config.toml
model = "image classifier"
dataset = "made-up waving flags"
train_examples = 97500
image_size = 24
crop_scale_min = 1
horizontal_flip = false
targets = ["layout"]
num_classes = 15
arch = "resnet"
norm = "batchnorm"
hidden_act = "silu"
channel_attention = "eca"
depths = [3, 6, 3]
kernel_size = 3
stem = "single"
avg_pool_shortcut = true
dropout = 0.1
widths = [48, 96, 192]
mixing = "mixup"
label_smoothing = 0.1
loss = "cross_entropy"
init = "orthogonal"
residual_init = "none"
optimizer = "muon"
muon_scale = "spectral"
learning_rate = 0.024
momentum = 0.95
nesterov = true
orthogonalizer = "newton_schulz_5"
adamw_lr_other_params = 0.0016
max_grad_norm = 3.0
max_steps = 11300
batch_size = 256
epochs = 29.7
lr_schedule = "cosine"
final_lr_fraction = 0.05
warmup_steps = 2260
weight_decay = 0.04
adamw_weight_decay_other_params = 0.01
Rows from block 6 of a small image classifier, named by matrix and row number. Rows with one number belong to one channel. Each number is 128 + 24 x the weight over its row's rms, rounded and kept within 0 to 255. All counts start at 0. Numbers have three digits each.
After each channel's rows are labels from the 100 images, of 14848, where the channel reaches its highest value: "responds to" is what is common among them. Only what is clearly more common there than usual is listed. The data: made-up waving flags. In brackets: how many of the 100, against the usual share in percent.
# convs0: first 3x3 conv (model.blocks.6.convs.0.weight, 96x96x3x3, each kernel summed), inputs 0-95
# convs1: second 3x3 conv (model.blocks.6.convs.1.weight, 96x96x3x3, transposed, each kernel summed), outputs 0-95

convs0.38:113148103116146069122122131131121116123176106134120138127144192126145124099136109139112136144091159125111161108086141129113121112137132181105098076094122138135148076110128134138113136134118131120159149137073128129144129170164147161106138176109154094128118141139165154130082171124133125146
convs1.38:095086110134149112117129124075132140099114124131117132116104103095111109128107128057091092121141125122110129084111115115122116127125110121131092114115116103097101114113078101095131135111156094113101153152113062140115090156090129078151124102101117096108105109140116114124089127110134108105
responds to: many stripes (26 vs 6.3); rhombus (25 vs 7.2)

convs0.33:109110131151116101142191127160128132155133116171100161124124099123112139072124151135107056132086141119117118147156088161107135134127156116134134138113114090128096126205131134131167137145095085138091126117108131109130116136107107091130132153121138127115106153120112134149144120135073139128
convs1.33:134150114094132127099123118135145101178139111108108122137136120110150136152102138126118189102078134144125116137129090076140123138129072148106143136124128171123082135114081134120108143094080135113091136171137103133148103144112126131123148133092088138132120093144118100100136105069122088133
responds to: many stripes (25 vs 6.3)

convs0.69:085115097099130115162133108126129123119122144123162090152093096120110125153092113170113112093122164108114099154144102097139130120165109104103118122161127125139077145095120168110098167112110124113131101129081105120126110126095115123083141158117127110124119132083080128156164108166113144163
convs1.69:151100077096149106117143151118103135109106113118127166107122088092134161102123150119092127122100165106139107149136120078110126087140114118107179085057149145119098115119118133151152144151116119151122115127147141134140097073133140103117119105109106138096108114178113124115129119098091139111
responds to: diagonal split (29 vs 6.9)

convs0.19:147143143130097121165105079132125148138100092128076115128148137124130168118158093145129077126111114130124122102095114124101145122120200131130177107050108159131115187092123163142129123124120099153097129129146137144131145098123129140131116133150125116107155138099097113132115123126098099132
convs1.19:135165134099121087102110140142119135142106164132108094109139109139098142132120166150095137163138140134110155161105149150102110156129058174123127204161096129124122113141104149148114125120145144123152153105130127124136127113180129100117138139156134119090176101147141118103136132149111122073
responds to: border (37 vs 6.6); saltire (27 vs 6.7)

convs0.58:164102113165139077072120074094130090118166148102142106118142114099130096101107170123102092129135092113109144118069135096081129141150131107121119114127151114120125116135133123135117153120110146163132132130138115157159114119101098127129179107117082129132117152098140126159150092127153130159
convs1.58:149116160138122135136090146100099136158117167135140128142107116115099100157140127145168133133136125142174091093163100107149162141146121121096104117133114143121131118082096115156118144094118120092105186141127098119118123112094103135105133080103137129134119131162080133140149135139124134214
responds to: corner square (40 vs 6.8)

convs0.49:130125167103093096132128103186162152163109099128123163156112112110108122125121084103107095119124128135124138115119127167132132136147086188080149098142111133136076146165133121160114152123086093138094135118136112136116129158153087136157147097147147105103137136110123120092122136140112175133
convs1.49:136148118159128111100111135144079094131108136125122127099137126118142142102073167151149132126130106116156118121118118086144153151131098089138097154111135136094084122059104132091102146177145126121130131152080117169125132121175160131125114122125106126099143099131131148163131100107148073106
responds to: two horizontal bands (30 vs 6.9)

convs0.94:163092191141157103084111145140152133085120109070130115114138117146152123100164093163144125113090138126134130102121118100117174139129124142106130125120161130129078155155159059121105131099127134103117119137096134122131106133093113137155124118161144132160092115150140129161123117084124110112
convs1.94:145111089148162120113155128114111133107123139108123105159115125128141132123117131081144081067102116123117132124133148158118147135144106131141132120097133124088139163091116145116155092081166153158154136094117121215133162116123147105100118132149130116101176134102131143076141099153118127121
responds to: diagonal band (56 vs 6.9)

convs0.83:163105116115129127075101109128163141120116129093135117122077135133147110107096061107133110120133102128115129111105144118104155136109098123111104123104108156117094111122149096105156130094156136093094144084116145165144115095141134104143134085136172078189121135132136127130091120122165120139
convs1.83:106143107151132148152093120119142132112123098087136131147141104119153102128146173102154164076063105143114099123132115091126123094139142094163156093121111117117144135105092152133119122111071161176151136103150097131104147160096167141149121148125090173127124141138122151133152146121150123132
responds to: two vertical bands (28 vs 6.5)

convs0.91:113113136108136119098141128115092096132138108149167108118194136117113147129117049099144117095103096084110137073141111144118134121107146131143131133116094149101127160132111126139121137116119152136124111159088122135128124117094119127116102109156138077148156122101108102081082115161120101169
convs1.91:116129112124111130131142167127144086148115080141078143120174109110134130112134155106147128116142166178131110119083108091138174128156146145127125124118155117090113139162149169091118173125113123112169145115150140093107149080145123138147160130136138155114097140120132176110086093126094132114
responds to: upright cross (31 vs 7.1)

convs0.59:093133111142142106065136141101155137093122167137147102088130133153103120086088097093155133123127126092135147083109129106134130116110100121120138127142143094092117151107099112138082117116148180131143080141097111142118112113116104090118134083109090160117132097155115117096087127114127110122
convs1.59:147173126140156182140169084113077114133112115132105161107124148120123127124108101127178138093100145136099101150126133141108126127167101079128159130110184124141120111137136148118154087108113090138127108126121115118105140128136156146114122156124110136085124180090102162105162092125124109106
responds to: three horizontal bands (33 vs 6.6)

convs0.15:128135126112131101103152131097093159119093132103133147094162102121121134104065101142101076116091087122111095151138075148094132098133129153124112107119095136137125122099126116165132115147133145169111148161108107134103156127140138113125115116100161107135161163134140121097105099113106142062
convs1.15:102126116126130137129138144144120107143111113145130147124146095121175146125140089097129128112143162127136104109062108084102168165150119178104158132158166101134110141083149120129103154150058105161123106172125136118128112143145100092123128133139125129105096129138129166142121111070127153130
responds to: brown (46 vs 22.9); upright cross (26 vs 7.1)

convs0.28:163127109106132109105119147186146118115145109092094140136154183113133132122124154140106155121109177108097149123153122118119123119118147137130083107094123117138109069120161126103148112156137104105118146110097108097127127161142162138129151151119155177103101092093167118133137094083160111148
convs1.28:079105115109134136128106110082132134114155129120128121133106125107134100154090108065094118106130118112129139132094121111132091152128104147110116093096142109138137114114074150094116149090154164132094153189143100096102110163095138104119138160085096109113103123142133118117122118078128107135
responds to: three vertical bands (31 vs 6.7)

convs0.39:126127138123128094161151093098098152135102127156132156136156199117093119114097170082122099112124104134137118083126160159125118145115140137144125105115110133101127101122102125121123104069125089158111101105120110113103101085154097138159112116150118160102158109123100132103076144108113131147
convs1.39:131158139144147158129140104151142165152196112130125152062118080118111163128142106126101122155141153083083107138060070115115140131141121141137123141126124125102135158195114134132126133128103129143125112099115138135133126091132111108123134125111135131130120137132133101091094136129100149074
responds to: offset cross (43 vs 6.5); corner square (33 vs 6.8)

convs0.54:131137148108126140085120132111136099149165119130107143121085154160152119125084151113119102120159139134115170065098190129103132142118109135119119100122124105131100122112084121120149132123115108138115114134115099124130127150118130162140125081099082185118061112138112096136131154118133085160
convs1.54:120106146109128124128151104133133118126165100117118159154148086100137140132106083109119099134134142145132073122111060146119161162126141110108130115117160114093110110146144125112088168108087140124153159151155081175109150122118120127153160124151126106115124105093135134153083081120140086130
responds to: many stripes (36 vs 6.3); flower (28 vs 7.4); rhombus (27 vs 7.2)

convs0.6:090124157117109179023115142133143145116120124133154100103113128133138132146108075090111141092152108136146090139066147097123121107102104129134147108173137163150114144116135128116105133147123125123122120128120134132116163137091122186129123128108129142113091121137145111131134106134089122099
convs1.6:152112137100096100150125150146090130129140091123085153119138157154144107098141126124135121090108143078097145145172146155170130137120134085097124074134140125147127132124088128128126143089111088135106077139123112148109106131144072117097153112083138125138097127093127128138186139132145113134
responds to: triangle at the hoist (28 vs 6.4)

convs0.3:123138104150111089164129100112129091136130124125119171116129165160116142121112187138114070122173141135130158120117134120130153140166164137126117111161116086116085162120118136157135124128161180143076132166175134088107122112121136110092152153118151111107106135139119117133093122113167124148
convs1.3:130088144167134104129136147084100121106139116143131109128141038105097127118118140121118168146138164111128150140091100117127095138149084084095138093131160099076156134138152125094139156115144119126127153125094103118122104143139109123139124139133086119124180128125117093143098120137090148122
responds to: grey (51 vs 23.1); brown (48 vs 22.9); flower (27 vs 7.4)

convs0.34:144143158121134084163129120104107151099097132181111113110128151141119137117121131110097138090135130106112147048086130114118110129100111106117117114084109108118097123126142145165113122104137142134095135123095130143090135100112091091127117152101106094076141180116121163093116153098124111134
convs1.34:121155098108122147124147108150140124136109124145170131125149124128107138092125149165101124110134136135143114156108123137122109133119096136139132203111103142126139124127157147111150118166148127167148136128112124132173067129047140141154093119154147132103149170151146096122129182155101114084
responds to: border (66 vs 6.6)

convs0.50:127109140124115106121141148127109126105149115091120136144129135126123127122077160104084083068110088138126123208123121150089143120127084104100129102139093100102110114141166127107133148157100127134131100123136072112092083125111118107129145129172152127102123149146131119108117099098151150145
convs1.50:158140134129146146137158112187117141141139176140097161092125092117193144143158101111123140129114106109157072119117095096178137105115140114125114075155143148132123138124093142132121167136080112154106113175105162118156145133112122125112131115116103129131121130123116115136142105071104123117
responds to: diagonal band (25 vs 6.9)

convs0.43:110122130118117129151072144164148119109099144088137113110109122133179118108162096146094088127102147109129129119131122120123112109131119108142095143132089120118124094159102101097125110163086078173113147132141130107139138124141121165153134106122119149124055117083107114120088158114134165162
convs1.43:108129117111152126128116121125115116167155146125153131144142159106076130176106125086133140143145155116116143134149135099147148143142126188112128132139059132150134139150154103134121082088166143092133052133136079121128107144124105103108128130156156113144141087165159138125106150113110126109
responds to: two vertical bands (30 vs 6.5)

convs0.44:115091178129128136168123130149160168145093136134114144117112132145106111118174096128146125132129104128170086104108132115137141174116136153179103130115144101118124124118085138169114166122159148107102132145130123136126138161122082116174097166132101105084131124140091150139083159150143096131
convs1.44:115148106115135124121130186107107102138159115133139123088138115153142122153069141143161101139151160114117112121112140106069127106159105113116115133122112171110129152137161112115111121140129100087118105111083076145143159095158134097150142095108177156136175111105118112120116140172115111118
responds to: triangle at the hoist (27 vs 6.4)

convs0.72:120163159122142115129097141110104121133093135081116138103117141119149117118170092124125109158123124135113105122111095068092125147118184108135101159118109116094078142147055150115117118134098089128111160114161150121143145098100118183098096128121128142102092102137115127123135117112142127114
convs1.72:140107147108117128161137123096131153159133094118139086149138142161106117165158116123139121145144162132070148141157137177099110167128094129162165158118115162182134113155172132121167136084134119135111089125089132134152140140141149104063127130125128121129159145165140122112106133144141139098
responds to: triangle at the hoist (32 vs 6.4)

convs0.89:101109150121140103160157122114114157116145154135152147097121119133128159089148083160074117105200170107112108110127111122133147143123131118150137089175150134122111088134109099116126152147143163139118114139111127119129146151111126153147112169137096142144112100109179148113129123119189139172
convs1.89:166106076134141144108127176119142082161106129119129119135128110124105115139124144128139133136141170100137118123120105106134095148159091108110144155075131135093124091132147103095119156091151137109094125164119102103128106147140116103112152118060155109102132118128124115126085147142055110120
responds to: flower (26 vs 7.4)

convs0.25:155127109130146112161104141076123113157131122145122130134133128109125142156147135036163157106145109094107136071112112116116150126148142079128095125133150115114127157119115147115122136112133156139088117118118101112124103079107137130122084130103134155127116089164089102096097139141115177142
convs1.25:074158119181105152183141138104096120118158100087121078083137144147078110132146108171144081133136122117072150130114103153117141135132128139102104135096130150108155133154138127125131142144119129161116113129123130126144107099135140181094157118161154151136145159122117137141091146160119135126
responds to: diagonal split (32 vs 6.9); saltire (25 vs 6.7)

convs0.17:104102119112120094084116116149150128132127121149172125183075099091159112125098093081098091117147107126102131121121109119105126117127095128104124126131142107129131155180134137132111114148106099117151122096122144136132129150091072119129158206124110092112128131114102138121105107124095108150
convs1.17:107132098106159137098114116095156160128127113099131179124125113129151136129149165122104160102094134155151101066179126109129173098115121133129116128167119165148101175129153124115088154092124150138107120105111126120150082108091130117161131098124159094160101124130145126129128091139123095112
responds to: triangle at the hoist (43 vs 6.4)

convs0.47:146109095112100111094114123137114152112080102109122116146066136104141086110115136127098150103085111103095118165084113095127100130118110108149127125138114148123136140168122121134125152129171131152126128110076132121147127118136109137107141114113150117122164139069133135108115075109181121184
convs1.47:098108090104125120145111158133140145146178111114167159121160121154135126145131146126128144121108153132114132102117144092173129131157091166127150139141131121129162139100098145146164118139072181146103113113120118141140111140163160107159088135080181139164121129117143129166133184137104142120
responds to: grey (47 vs 23.1); three vertical bands (31 vs 6.7)

convs0.12:125148116137167133120145092117077099180116136110111140111137161101114152149148069137179127144116151144088097132115108138105135129091131139127124144145169097103114153187127122141120145100116153167159116108142168111138158096119093113139091123154146141143133137149096131148129115112108076105
convs1.12:136125095130107144130137094129146143124099113092120140104128135115142151146169104138132097105183101126107141108116138137148128102150101120114105097095092171151163123081145133113123160151171106126167161108109095144145174134130135130085133133099104096160142140126131143058136123177141114102
responds to: triangle at the hoist (37 vs 6.4); saltire (25 vs 6.7)

convs0.90:109121157136121126105126171120081148126134134083100106076124146183146142105162056122155117123120129145116148097148151130119122129130108146117140123113139118117101156099090104133116127099106142104184123137129146127136125127130104155111120164158115140177121117190115130093128070111122129099
convs1.90:185156111164126108116124095139135116140144174129143134165096143151077159167158101134128070116162145054114116126121123142119124133110123124109140148127129139158165110135128112129150090127166107128083149135134147152137145115133103087059141115125142088108126113141134112129118152113154127121
responds to: saltire (43 vs 6.7); diagonal band (27 vs 6.9)

convs0.0:137136101138148109084079123098150117135101123106163121105153103136147149172147191133113116119136118104109115104121130129135153133112128111135094112110086117121107091091100127111124138158170100177092153157119144131107108120114127112146109125162113145129064158127155116117111161178133165149
convs1.0:142112123106133167141112120124088080143142103156090143133118112094076131142169077160144143158126150123077150151139122138141094098138131107137143127113101111182139085133129123112118103081143166135123095079153095096173128121090129151103118141139137144115098121128132149133118127122092105118
responds to: two vertical bands (26 vs 6.5)

convs0.46:136159108126141102142175165103082110174125122145145122152100126133081157129081080122095128127099148110090184103149155120118124135126112107102145148122120142129088098129113105101138140122127098142207129113105126081112120114130149133136112136125157130150093073143134144116113133109128124128
convs1.46:131122108097139157116084086161141140113126164124127146104143149116119120139156089113121104132151130097114102123113071125122129115107143176124130083112115118119138083152126113117114101101169154126079087100117153090114178151095143141111132128123077093105116153082109120110107123105134103103
responds to: diagonal split (26 vs 6.9)

convs0.93:120085148136132081120146123121132089136104076115111142104141166129155104133184132129116127150172161137152119063108122094161126128102099147143131109130111128090111174117099121136114149052137106133141142148133139118103133096136116110090126111119088156162083149120136119127146117141141116125
convs1.93:124165092105119143123105092125128123143100077092150148114127125125128176138119124093110121113120157085075154173128131154153122154150155147107129121111116112179109152095164116143124137148155164153128132127149127098144108133163154104152105120156103102143159074125142115082126166130119160129
responds to: corner square (27 vs 6.8)

convs0.37:136143145116100125106151145168127141125106087137137115130132119116100137105103070100076140115133139128141174072112143110154095142114140137142127086141115097144114148134166125137124109085097148151142072106098138104140178114137104108081135127095112136129150144110128127112134123130191084128
convs1.37:118149168145134135093132127130134142158136140114148152094122144087139170144135155118150115124102153109173117137149100108144120125152114084188136117129150108092135127089074143106124128157100142141115146139139132203137101165089105130128115091148108128094124104126116125121126151126121133057
responds to: grey (48 vs 23.1); saltire (41 vs 6.7); offset cross (26 vs 6.5)

convs0.61:107152144119129156112137153127159148145139170167151154126149142137119093142115137111104114148110082123114139144114113170074133115135068074119132146129094127099110195147090097110116133084117123101102120165139131109124133104116073135121142109103117117104114106141095119094137132116129085138
convs1.61:126103108106136075115124131144148117117098121180174136132097096100131133137093147134147150100109092130114122124102126091148108124104156125108098109165088155169100103099097101098120087121095140097105106146144107166105121134113077136133102138160144114124167149103145129122124082110146119156
responds to: diagonal split (44 vs 6.9)

convs0.16:139151152134099102114132156145095121152101122123097139137150134129134137113108128103083100081099135120128114097154147145136193111132157145130154120127109129127126130196115075149143145154110100159086137138124122112128131155166062117131163100130170130114135134100138106106123073133101139144
convs1.16:139120132137130131084128078149155103177121094105137123075100138133178133110106137093108169153119153121121139137105112108110112131118119117082116157118123126158123107082119109123118097143125124121141112152064132137121120123142189135174127157155092128114124110110149124105142108078124123076
responds to: diagonal split (52 vs 6.9)

convs0.21:128117134122128079160130151104112116133132127094132094077146155122163138089138100115119117127093134144112136102085138144096152128088172118133117155090093134088095119109145060100144165148117128110130159150106126091130104105095122167126114160110114112185123148120115110109135110135128103109
convs1.21:116117151143137139139148113136124134151137139133136167164122132111123141210135099110119116109135116133092122140121099175133144131175107126117135073109151126125139121155092159144166139099101148152155116135167136141141169121105168100066145118092127136093150108128152137092148096087124133106
responds to: three horizontal bands (30 vs 6.6)

convs0.95:100116128135127120157114181096150093151107137087154126102161166152167141123121117073147120109115129120107130054082147143113146109125119146123100143094114119160143086098073135120154159124142135148098111151119156163128133104138132102117093117137113157167116124139101117144112101161123128129
convs1.95:138112151120123134131128057161129113154123091112096164103126068095126172150130103093130117146158159153118115106094115114130128163118140150106144126112137143128141146136180123139088108124101140127123123126125093078149143104126133096107127144133138132139115105127146098096066114094109147072
responds to: offset cross (67 vs 6.5); grey (49 vs 23.1); upright cross (30 vs 7.1)

convs0.75:126109082130101112099124115177158127118115140130161144166088102099127124132086158102117114116078115122099149112109084119130106138141120126102140147161105112125107094130101129122116136116164162107129133109081089148100185091127124099084146104101133104137111129088144133114083149110155141139
convs1.75:128151108131118131135118102067110130117131137105111122110134131122104127127129146132149172107098087132115094107138122082153125079114089071124147092137130131129126134158129120135116099092133115136084061063140104094138099107099133137116108135086115134116092134147090095116133135167107113114
responds to: saltire (32 vs 6.7)

convs0.48:145097137119145131139106135111091148127110132134156112141098104103091143161099070124144142129120157171112114136177085145131094133127096130146098162125134094139104132178130139170095121125167145141084134105124159180102079119108128077118114123122113102132145155152112120113163113119145122107
convs1.48:097107077163131133091128111146120103147131087163131115129116079133127101107156123128172140095133150117161108080088107101114178156147128130106112080115152108097120155092155137128102134138109112136159118097137091099129127102135141108120131132122121103125079092114119183121108100141117129098
responds to: brown (48 vs 22.9); offset cross (47 vs 6.5)

convs0.22:118107132133137124121098155170129093098104115131125133098155153128155092103166081104126064160106113123095132121106093102151118111137170169136131143111140102118091114158107150110116115114070125137105151130111144137129171115134107181173109077121114132119123111086132129095117143136113127126
convs1.22:115107112153098139109120154112172097151202082105146129140123134109167154112091134122107111131131153145129102151141146109132105123145092124100121092172076154115103123108171107141079112099145117137121085112126135136147131129153113148099138131165117118149124146196110107142126135139157133142
responds to: quarters (42 vs 6.5)

convs0.36:144170149104133092161130100147112080082135148125086101097136160164126150112129086126111139102150096105134139103086146092127103129126118094114133126144119102097137147127108112110104119099102122115159115140149083114114143117145103102091111169125094118131139121087090103143073113113157116155
convs1.36:134130138184143128125098160122139122110160101079177157136138100176145171139154147106100139129123132123154135129123122139092137144109147153113131196121117145109106108145166127102106127134129151143101147126149141153107117138171111110158144136104173120118158146094162186118129115126092173122
responds to: corner square (28 vs 6.8)

convs0.8:123116103102133106158096123109110127142125113093135136095142119144146118105130157169137139116124131117099110089158106105125104152106154145171126124162133106113110099133128103115085155098126153136130111130142132106147048162120174121110122091149059157141099132155107097097152112110125088147
convs1.8:149101121137158130110127100124158108140111090110127124139147087126119161148126105090122106101135198146129124104088101137094150129121128172112116115111133061126137118130129122121122145112113122186160135119161100140138178089130135108145153116167125090131097114146169125141086093154133142102
responds to: upright cross (33 vs 7.1)

convs0.68:101153083126124148141098165132153099149163105096102146176100101137180145145093126083104099145108113141130134140133111098093166115125122172104120114107089113084096107154104126112173134127094152133093139128124149154120136129077094139109136119119129109091086100121118111126120141144134129136
convs1.68:141117128105104096077128107104134132134093114095114132137116110130111148099109122098156130111063109159104082072116090108139154111138146090128152105124118150122121164139119118153091124107115093112155112161098062131143149107120142108141132125148126109122126131142134084136106119059142139111
responds to: flower (42 vs 7.4); star (30 vs 7.7)